config.toml
drop_path = 0.05
patch_size = [4, 4]
optimizer = "muon"
adamw_lr_other_params = 0.0019
magnitude_pruning = 0.3
warmup_steps = 400
weight_decay = 0.03
adamw_weight_decay_other_params = 0.05
Rows from block 8 of a small image classifier, named by matrix and row number. Rows with one number belong to one neuron. Each number is 500 + 50 x the weight over its row's rms, rounded and kept within 0 to 999. All counts start at 0. Numbers have three digits each.
Before each neuron's rows are labels from the 100 images, of 14848, where the neuron reaches its largest size: "peak on" is the class under the peak; "strongest on" is what is common among them. Only what is clearly more common there than usual is listed. The data: made-up road signs on poles. In brackets: how many of the 100.
# u: gMLP up (value half) (model.blocks.8.mixer.u.weight, 336x256), inputs 0-63
# v: gMLP up (gate half) (model.blocks.8.mixer.v.weight, 336x256), inputs 0-63
# out: gMLP down (model.blocks.8.mixer.out.weight, 256x336, transposed), outputs 0-63

peak on: rim (35)
strongest on: square sign (46)
u.246:541485500517500500500455568526525405535475500500579447451532500478474499448500532377500500500500506475509500500534500500517553390500500500581435380339500492563575596500580500500500500568573457
v.246:491439446500526588458439425543518413582500572500495530531502440544500535495532500500540554567500500515495392500560500503627437524500459540487498435421550456492500500546414478574609456544452483
out.246:526518437490497500552617514478497497544500468510451518518515500464483500500581500500500410412504500500532500450500500551532500496500493568438472390508500437422441484542444568541482500622523580

peak on: symbol (58)
strongest on: grey face (52); white face (48)
u.327:500500483382500601576454478554540535522467511500500521473398469515494454550421461500449508554500424510492526459419563500561502500525523500436500457500500500565500513500429470500561511550444500
v.327:407500500500526526562554537500582606476626536467500500554500349488487545457586500495541500500487500500500609465369550500495475500574500550505500573440500408529483459538638513600485535500565458
out.327:500500500497500474551584500382432446451489492500404516474421500500528500585482365589500570500584450500551420552653401487474433489499472500527500439500449472500547523467461553500438500436536524

peak on: face (64); symbol (36)
strongest on: black face (100)
u.328:459479494489375508500500487631605486548426500482500500500500500500451428515577500444575457432413501402500500578577596500476500483498513447548500500462565537487500429569565500487651539593451500
v.328:455559449568500442468500509564504479500500419528500451531510605568500500500500538562559607521500491500526425402400500461516501500448540430501439574433500500500609500473500591510532500410500492
out.328:453499615500526510473500596500512533541482491500564500576453532410414500555507508455511500417554533554436601500508538432479500440507447453477564416493589479534462437460500432621539537458500530

peak on: rim (32)
strongest on: square sign (61)
u.177:471517425345512483516500500478426500459565617523527479542513490516555500500491500450457500469469444592474442500551500459518423500532620500463499565399537484588500505517598437468532500467452458
v.177:482470404409391459500550531467525526498455500570509500500468555447419468500554485459528500500469528500465500500537500534469500512501402500565458536445570512538460585598462494500384519522400508
out.177:500500436545521540627574458500524452488500500416500545463509500443532402500500530512457606425500545474482544537445453500436500375491500500500499612537500500469450535588390612437434419419477500

peak on: face (67)
strongest on: red rim (27)
u.31:628515419500500484496538500500486464500463500489553500401473568500525423436500452649529500397474451556430500408444518451482422500464580536564500499500429480500512546453512500512500417500500500
v.31:500436499531448506683441500497431500500488544500542490500500533432500500500483500489500454522500500500500450500474483500500452599499563470506500613479500500523452311350500504506500518495500485
out.31:564483621500577490536500500500450413523500470453450500472527478500521495536503453500500500551474551488500577500639460621500504500475503500500500500500472510539477515562605500484500519500465579

peak on: symbol (26)
strongest on: white face (32)
u.175:436450450500509500500564500500509536489481473483507516428446578609410575488544526500500406570457506500531613587455500468500500500630409496503500494495381500663500498500496465455533500500474470
v.175:500508500500503500500527451527500483500617532459516601500457485511406586500500500381533418522503500536441500414388500500526500447441371500500582500540500451500439489463577521558476588500528518
out.175:570487507460500435469513631468500500486500352472550436494542440509500636510500479411510500532631500470413401550500500500528500541500443454464524562524563498518480641477539500447527581523575563

peak on: backdrop (100)
strongest on: circle sign (70)
u.68:500500500568471448500500450427428449472560500500500500541433500509393422524592491570481413500500542519398586540499476446509500500500500500510569386590455471468485500570385581571503491480500553
v.68:480549522370515403500528553485500511597500510500463545445531500524500458504500436511463537615561500442575500537613456548545500500546451502500522500463510424465500550463565508492635461500540426
out.68:512470500525545500430459474444500474587500500496494549498500512471500500575441500500534540475471500539448487569678449500415476524490563527416451506503500507462594517482387489414576571500500550

peak on: rim (30)
strongest on: triangle sign (56); blue face (29); orange face (28)
u.295:500558500470500519494500510500427435420437456500467527500500558430500436544428527547448500452424626539589492500524500396526500458528480464485558495527549550577523550581336500552551500500566500
v.295:500552519500500449494489459531500500479370516584539501445429570492500500450505504500509458541472579472467500500500393420547500442500548500500521513502530463498569439500525500539507493500390331
out.295:619510545533500500455460442500516489500527500668590500421476615548500450500546500500500488548500500429500500455431556413500500595533500500427383500455492500500500483456496511505561452500500500

peak on: face (90)
strongest on: teal face (86)
u.276:500540500500437500524500524500533591511572500500416500558422589462500519597444417500500500500518484504539361500513455500477500500343500500500500530528500500500408500500500421618594577500549488
v.276:424483439527424431520570536480470465427500436665435472500425500555500504511588470500480470602468482500573503622488500391440501461445500550480497500479527537500500445523349437375591500585474391
out.276:469500519618500462506438392581476500487506549328448500461500500500490411446500495526487469502425538485460500500500500480533500519572467502417499482500391502500504421522609500500500485487500445

peak on: rim (26)
strongest on: square sign (65)
u.317:500620404505520500442510477500504490478500617575487562500388454454370490516439519475500472553546494518443500534500500500530457500509437531514568571449500560422500500473507541500544500544500500
v.317:500401458415457527500560599428506500578507641454549485404500480436477455564513533500460547440500602471514500517500536470501468446480421500470580554464433570500500531496411500607500609500515546
out.317:491407472500496500500620500617388500500386500546500500512665446544563429492526494532422592468489500500459489442471500455500506463621500500500503560489411501417581360500538436474500489523519475

peak on: symbol (45)
strongest on: orange face (100)
u.103:509500461583517500500500500565500568537554467448500567488500500421486527572519425453433575500595500500500478500500421363464571520439580574500593607500594505510500557511544546453585491535482586
v.103:500572500483436500644500500500504500500481509607455499454500495466456436500460539582500518500518522500443500500500500520500500517466489492505454557415544500500500542511436434496500500435545500
out.103:552500492512483446500642479452442437545480500500584504500567454594531410500420574513447500397503500547500487509452514500565500455531500558551500443452401500592407500565510471591595553500568500

peak on: rim (31)
strongest on: square sign (65); red face (30)
u.112:476500629444500422500500500604500479500443500519500500580490475389646517490534516552500528530478500421506518536500468485500466519552516490439573600516500407500635508485500616500455500438607485
v.112:500513468475519469500462458560500441442501500483500523500470559500534586544500500529500556537528410460526500500500513470483500500384500430511492533381500500523443447478500585409497500455647551
out.112:518434522500496507500476466445389517512575578534489410505556495513487500476500504500500593571576544574454500560500517487541500520459494482576465500372496560555432543500500562402523500524521500

peak on: face (79)
strongest on: hexagon sign (52); blue face (41)
u.229:546500560500500511500588583583527424480423483500443500500467483539586535397527500549500421500431500544500516514526444580480500500513500500500500576533500500483434621452541467432500521500500471
v.229:463513500539500543467500500500500500500492500424497393429477522509500538500500540491614479406500500500597500396592500500422500556500500500549545546415500465515500500515500552458421500421512500
out.229:498490500526508578455500483500487451533513335500484500474463500500507500458428500500500477569401522500500472485523500427561454500608407509456500564500500500590533477449486513525625500541500453

peak on: rim (25)
strongest on: circle sign (67)
u.128:487500500563526500500600500571538471500563512585500500530427628513446527500405500467508500657480500526430496500488505559500500500500500543509500396560500500500500474684500582500507500477595500
v.128:649512494534602513488468500522500587509532492504500500423579436500500548500573558500492465500500539573459431508477582486465500476563382517500383462402565467435612507500543391453473489420530500
out.128:561609500500461432500422500348523490543443477499565481437437563500429500569500469539477500495483500541441496454503461461500567500500650510593519500401436500502500483494549542500533455500590467

peak on: backdrop (100)
strongest on: pentagon sign (100); red face (25)
u.91:510454484489512398500497591500516500516460481582546390540587345404421471514500507500500500379500503500389470500626551603500526577500467512500517410517500514500500448468404454549500402535575558
v.91:505536496491472447500500426500543500390500500576559515428394581595432448497418488500535477539553520572500447500320325417452506478556395500500407541531536471565596487513562500500492549500500553
out.91:611484539507353498481499460472500499502500574473500500517528500500391473455547465500512439500526541427579500501431510592591490500461500437553513500476559500487496459507609500460500500583530460

peak on: symbol (57)
strongest on: green face (100); hexagon sign (42)
u.178:500450500464500609500500443546628499432619504445429534627461471494527507500545524500452455534500513515455565489515500412500598525576575532468467509500553576459407527494504500444565541499500500
v.178:542462455500557541500522500438534493500500538492464561594500453500502465500500453653453521492501500484500575480477519496431511515500500483430470463500476396510461441595500500500501500476500546
out.178:500502530507385534505497543512434500500478534612463479307568500536545500553343500520614478500488524526545454500500500500535500500447391520500472500500526471494500353441459582500418503500463520

peak on: face (75)
strongest on: red face (74)
u.176:500580527574518474500465500530480490509591443420383559475500500500500556500560577472500464500500500502500472500505421543526500500474500596416500581581538506437486475528465445500424545500500529
v.176:519546536508500515559458500426648466456602544503547461469500514551500585534517428582500500593468502549418441517500500433650638456497493500484564500557500500500500447589494447411500501408458376
out.176:471434429500478500500504456500448520500434500593578394565388581533509500499540500500516500552500500506473543426478480449500492325479500457500500518500500593558500500508500478460498469519500421

peak on: rim (29)
strongest on: hexagon sign (46)
u.330:506500548497500500548500500482500500477390500513500446500552455518561502500500531572556583442535608477501514500629536450500422619445481500551500471483575572448478468500544500476483522436598499
v.330:498440475500500470561484516465479453585500672408404500464500547500500512436467515493469544502497441500424430384500500500465486500500362581468596497573518458615500426608488500500547493500535439
out.330:500500472450500479485500477500569460587563479435382500494500500565500500500543425500500521570532465447484500604404423500500553612550437502500518500486539505422502438489496500529539500561548500

peak on: rim (34)
strongest on: square sign (41)
u.320:500500541367468655403515500500487500500448533569419569509499591500533638500554541411500531500601523518500504450491522469500612555500468481541500333491522495534500449463500500551500545500500638
v.320:413583434500423596500468500439484478420453490500500500500557500500601523438500500385500500511522500406475432539500493505500663485554500542532500513547528441500500474500515500563500559500500367
out.320:479573500500618411614500500461410500587500437500500500500500515567500500530457500453500409500500500500500500500500561441460501500623418500506664591521515500500566500619500564561500500548454500

peak on: rim (35)
strongest on: pink face (26)
u.290:500516592467436599500500500454500522423565505442500558512441500501414507494446500418469497500500480500458507480476517518636496497481401497462500500547436500526553500500500509500500546466500549
v.290:422433502468500500533524531434485500500478476500550546500495494419643500401589500600619610528550500500487500500473463602500500500500512534490406500579500500499513557485489518497502527497581578
out.290:500479500499500428579500500425540450500500438432525500413532500490479500476460588505543461509500467461451429476509497500418539500500430555460520437500507500436516608500386430603515462535500598

peak on: rim (31)
strongest on: triangle sign (42); green face (39)
u.203:500607500500582502484456520556500489504413471496500413565460515516534500500475548439491590382500396398451556500513500479516526504550487500565500504448521548550590518499521500479500500496506500
v.203:545502493535548500591497531506500554500477549500533502623452512513500500418640417585489492517494491485452584475564544539500520475500493539500494500430478500477507489500548500500499478500515500
out.203:512500454500500500582500533445500498564488499463534463474492469417500429502551439623500503500510500527478562466516432500543500481500525500334539428598542579500500500506394463505563546471607500

peak on: symbol (61)
strongest on: green face (100)
u.61:453375455500449397522500506500544501550599500466491480543474629436500529480423500415453465544498476523500516543469500500526500500578535477520530530430513597498500647469461500576609548524511500
v.61:554516529500500500426500575478500417500589602514532500539500530608546575522500500482448476552360583500418472491492620500457541500541527429449500548563500500500549551500500540500500545453500519
out.61:522505500462476500434501512622491411479558452557521505451500508506500500548502500503600500517500473500500341500525630490474527460500484500457489415546492553393500469480574610484474570500494538

peak on: rim (38)
strongest on: pentagon sign (56)
u.305:471484500541500500500486481500500500500439520500500389577510500500499500488557496500459500479518500538500617511571464500500524488500515550548500500507500465500569500446593546424568500446354460
v.305:464500495500500488500442550494515500501500500500500553553482571437387547500482575618500421500496500481482500480378560500500504468369410471529508489529500500464508500554500536482512616523467459
out.305:513500420535542500500540548500424538500495523504500538507533531485455456496476564488444580442483500500509463500566444500595568489583500546592531359500564427500414419549395524521437441455500443

peak on: symbol (53)
strongest on: black face (100); circle sign (46)
u.126:509500477569437500425512489500379512500569529470584457500497500500495527500525500475500500544473474500557481500500536458500583500605488663441446477462452538527490504606398480543520594574379498
v.126:505572586524484570587569500534573529476506488597541500443500444500460448524472500524495448545541507500567540553389500419500488500473548559502466414486500402500500516533524382500457450436511368
out.126:516500579496467532548551500468420497584498392469492541470576493445500500500365500511438365448401500589500533432467570580471500506502494503540492500543584524500472484500565417479519513462564500

peak on: symbol (53)
strongest on: red face (100); hexagon sign (48)
u.118:484500464508547408433406427538525535547460526500525501518500514566500476493481440500503517507488506500525463502500519474511500722429472567440409500500500494508500546500500508552440500578471445
v.118:557465502538500500485500500473500517520418500515500511470446614523541494565517554550567500556420488515405556450488474437502500437500452559495408511530500500500574500578317491451500517574556510
out.118:526393578500500601530519500507500496403464561564421466514500427472500473567510487500581500500611463444486588529551533584458386500519444363612545545463500491500492563623502603454460500554511555

peak on: rim (31)
strongest on: triangle sign (73)
u.234:474509500500500615415470523561536485500500562500441500556574500563559500373521459500472570390430544394504500500500460426486479621477500543507445527431480556649513500528619500558500490450458484
v.234:520500569500641552500463389554431500426552516547492453500458583473451521500534457532488551451536462500443500559583500501383500500392540500359510519467540500500513469527557553481499500452448500
out.234:500457411500544498500601513583486568454503420500466469581493500471500383503551500505615519438500500539529566500453503499500500627572449508632571506500545563500421448500361602370500447420500500

peak on: face (64)
strongest on: white face (32); red rim (27)
u.209:500606495655480500417588550500553531500455500509535461592509562462581500506468589491548540568506500500500327467530555390469500486500520500500500483505548500429477541404500533485507500552588470
v.209:570426512505497409607477515483450580500425500567477431534520522500483584510499430524500500486529503500522489520589506641500500442544505494502630500537470500500542352548527487500465500500500561
out.209:559500492500600434502500465508569500484518500500646500500515500521438502500434500488500532500492618637500496520499378492528500578601439490500495582497505493569500431448564450500492502500475500

peak on: face (77)
strongest on: circle sign (51); blue face (43)
u.278:578532466500500461623541487500443581500552510559500561605530568500500523449441500500494437500517511493392536520531425439534500500609491530507433589500522500500489517477599495475546601546389489
v.278:496545511466500457449528573500500478500464500500548483500444453500500404500500485465575560539496520527500500523469500507566500500600402536500500584567412500473404581547422500461468549462459495
out.278:468624498530591469500454575443519500500500500586500587571452500488552435485552511409492457550564502390460508405483481536500497500523500473528572500500582431500556555531504500413401408466494406

peak on: rim (32)
strongest on: square sign (83)
u.285:563500450500470500500500492621474397510461559499500588458500476425414469536353500443530546430423445500483500398587460635566495679491453500500536497499500438501495467465513477455428500476500604
v.285:485493479500500500531594500486483558420504433500462403612517500487500534487484500500500454531573491500494544507498505505460551556402480500519485451419500584540500500500527500572555501669553510
out.285:474500500472538464575505512517572556535515462507476500500500547414548493500422500513500523537547500522522484431455500483453480495557517534475506520550597467505500557463520500500555604494578564

peak on: symbol (66)
strongest on: pink face (100)
u.303:493521555516543500492505500547548534430500500500500509669467544462500505467500473475556431500517500473462508500485380500542532500568500500500549500493500515541500526542542485373500425460454575
v.303:514455500490500500402444486500503508561575577500500480500452471500446523513326557500443504411500479558539523463500500613500625398500424500484500435500500572492500500502590568447443500518439517
out.303:461533446359533510500562614500415500434551523508611516500500500555521492577590484530504500403504428500482500489531497411590451500481465500357589500426474499500500517500450486513519598548590500

peak on: rim (38)
strongest on: red rim (25)
u.134:391554500500511500524500586500500500500500505539500486500457500500500500500500500450500370500500500396408427424485545500506591500529537423588573459500550504463500644478539451500417600573500491
v.134:581500536500500595456588500500571500516366500510482500668507500500500443503500642561500577597500500455500370500500531500592500463479500435532500500522500405500531446655500500598500500500424500
out.134:500502530500491500481446459500500434500526528500500500500564500546462370520596500441429556500500500518500450571490468500400500511500500555594435500587500500500481500500486548500500479513459500

peak on: rim (27)
strongest on: pentagon sign (88)
u.311:500546500520528540438528461503500449446419517451509405567377502579500500500500518500505494569568484450479394557559491489500599521416473500435500463500500500464539524486422500500482500500486376
v.311:467459520500513500554590518442531406457560561418505500500570526523542500500492500537478500487513449555564397527407510553543500500500461525536500491500546461439500490446458333515500528628536412
out.311:500500571500423500515538504500512495519440428498389500520500430424483438500500500500461516589551566500479545498599341544490511507632567525479534505512500500499565424470480500500500500500454498

peak on: face (67)
strongest on: green face (33); red rim (29)
u.215:500500555401478451502500569500593500480469500500457473500500486500403605500500475488584576555500625500500500451515500500534445478500500500500350503553500474500500600500500500449500456500500674
v.215:500500500564500500456500652500500500500500500425444476500639500500500632512500500497563500389454500500418500500476467500500525526500500522391410500494500500500563589474500511500435492500598435
out.215:500500550611510500586500552480465500480500453504402500500462422500570540500510569500544500500537419475500500523454519376500499500420500500469513500500500500500500455545500450433500500500500460

peak on: symbol (29)
strongest on: square sign (56); blue face (42)
u.152:500461482579500611343438571538500500500435478470477500529500528526459521500558500632522491500500451491453560537500626479500380512500508529481500590486473474500454479500407481580500527500473475
v.152:486541562539509500413500547500500601481561440598500459500500500467491545500449480558487501565440500429449488532477572445451500501543458610500423500500565495398468543445500617448481503536509564
out.152:461575466455530580480552500519493511662535500500437629493560425500425550516500453587475500562500365565500439500589500546500526497467459580485500500514536500543446458445505500555619500500543500

peak on: rim (33)
strongest on: square sign (78)
u.151:467461500440456488500500457462603525554500422435500500514500539524540478567500500458506403493452507537413369529493500558586499583505554476500500496434500481500510509474500500469500500557583468
v.151:500500382445580440493441516470514558336544500603511446459492500515500489466549567500448473636500477500395484467500500534500444586487457441500402500577568437500500494500470571500497516570500506
out.151:517532548509464565484534500655451500551414500500497500526458467516500421526500500450513534500494584500553414500389522464552494495427622494602526500384442500536403494455596434500456500458585453

peak on: symbol (33)
strongest on: white face (66)
u.324:500540502377500511519461500500482450565524593500449552525541551441463504411456379503500499474419473500452511448605644508457500534500500542500456500500539440622500500565556476558488555509500509
v.324:500560578539451516565516550528516500411500456500524500483460466556564485550500469458510507466445500359500480464483531477438544494500498496512500582490500481520526490581574575414491500384553500
out.324:576407500500507500487583500580500559497500454588564455472572521500500521615603500393502423481488541454460500601448500469487532493500473497572378505564519526530566524499500471500523572350500351

peak on: rim (25)
strongest on: pentagon sign (51)
u.143:593560422532395492454500466500418391474366500500503512399613537545446540363430530534433578390494494500500500469446576573500513500601468546561500418478502600507500526500500394474538525538554552
v.143:495465588477500480500455505495503500500447497523468519538615500447450499499470424523500454500423526523512493490494466449517462632500500541560533504582528548506542500535501500500489444597468548
out.143:584555329480500588440461482538500494516543485538500518452410590467559485500505589477508507475508472500500457502497500464500486440520500591518455500496422500397455504500605488488484540561448508

peak on: rim (33)
strongest on: hexagon sign (57); red rim (25)
u.127:560500383410500432491445514500500508341480500554500499547495540435625580479526469490499500401451603552520500500434500500500409634511455508461461500500487425527500425500516422540500506435433550
v.127:561500621573500513505581464411500460494504500515500422500500500567576391379551500529493516454389445529500555580525500454575500500523500459533334500512500500480500434526472437585420525500474523
out.127:384588521521500481422463486487533564524500481573439475443437549538500492438500417500588497568451295481546424662435500484415500500603466516455545556500466594316568413563508500553473525501534513

peak on: face (57)
strongest on: circle sign (50)
u.19:500531504595540483500465566456388434535557500487500500544432500509500500591388500380500532500444500501500500500455404533625543474500496564500500500513500571523500500500589500436500500519511500
v.19:527500446500581567500446521476500500500536344524500462443461500598476500557543500477388597489436445455500430453452500549442445430516510449500500382428500500355517559500500500454500500500490579
out.19:439564500500459500466539478500547527500500500500493500500542518446456416500668578469500500487450553500500536565576509426512487500500466500560500490500500449500598597500412540383500448500500440

peak on: rim (42)
strongest on: circle sign (42)
u.115:559545480509509500413373414555500471500500565448423560582335493533498496515531500477500409595553500384496486416500435651500500525500354500470500539500589500428549471500522500427416466511459531
v.115:500500571403427550502456500500488526528448496500554528500493500500468427613569500500500532514500522455439484542500500374472500406500345510514500522461643592500527500539571515500538500513461510
out.115:586531542500500459458538388532608500500500563525457418534506554516506517500547591502500542362469500485500500434422500604500532500481566559500576529500535500464500492505500500500396403403500442

peak on: face (59); symbol (41)
strongest on: brown face (100)
u.25:500500567434464494400528447558500613500544452500500516500500531500500456414500500439500504500500516500500349500520612354553500500561504489555500524544468500409500413562500512521500571506468500
v.25:557516455528530480478500491502554565500504620433526444500500519500602494596571461581500473503500522500381478458469484500440542500524558500582552471500502509500388499482562500430500500396534360
out.25:500512505563500500571406538537528500500526592500486440530479511487364500489410500506500587500500543504500486442478500616500531569549514500486556534489441500500425427475500500465454542510426452

peak on: face (48); rim (26)
strongest on: circle sign (48)
u.275:418454438502545452500500361471525500500490500500500500405606500500493295500486424488532475500500519472512534500500500460539500622546480500500474607500462550500500500524482544549500533500605405
v.275:443527567624533517454539500500521500475500500485510500500500559429507520423530575507529500500455560500537500500500500625500435500387491500507522537489522510495519500500463513500498470413571500
out.275:500500480413500500466505616476530484484435578516488500523475572529459620535500557570500500500570503500500557545500442535383481473516500562429442441500500500589529572500535461530500507475459588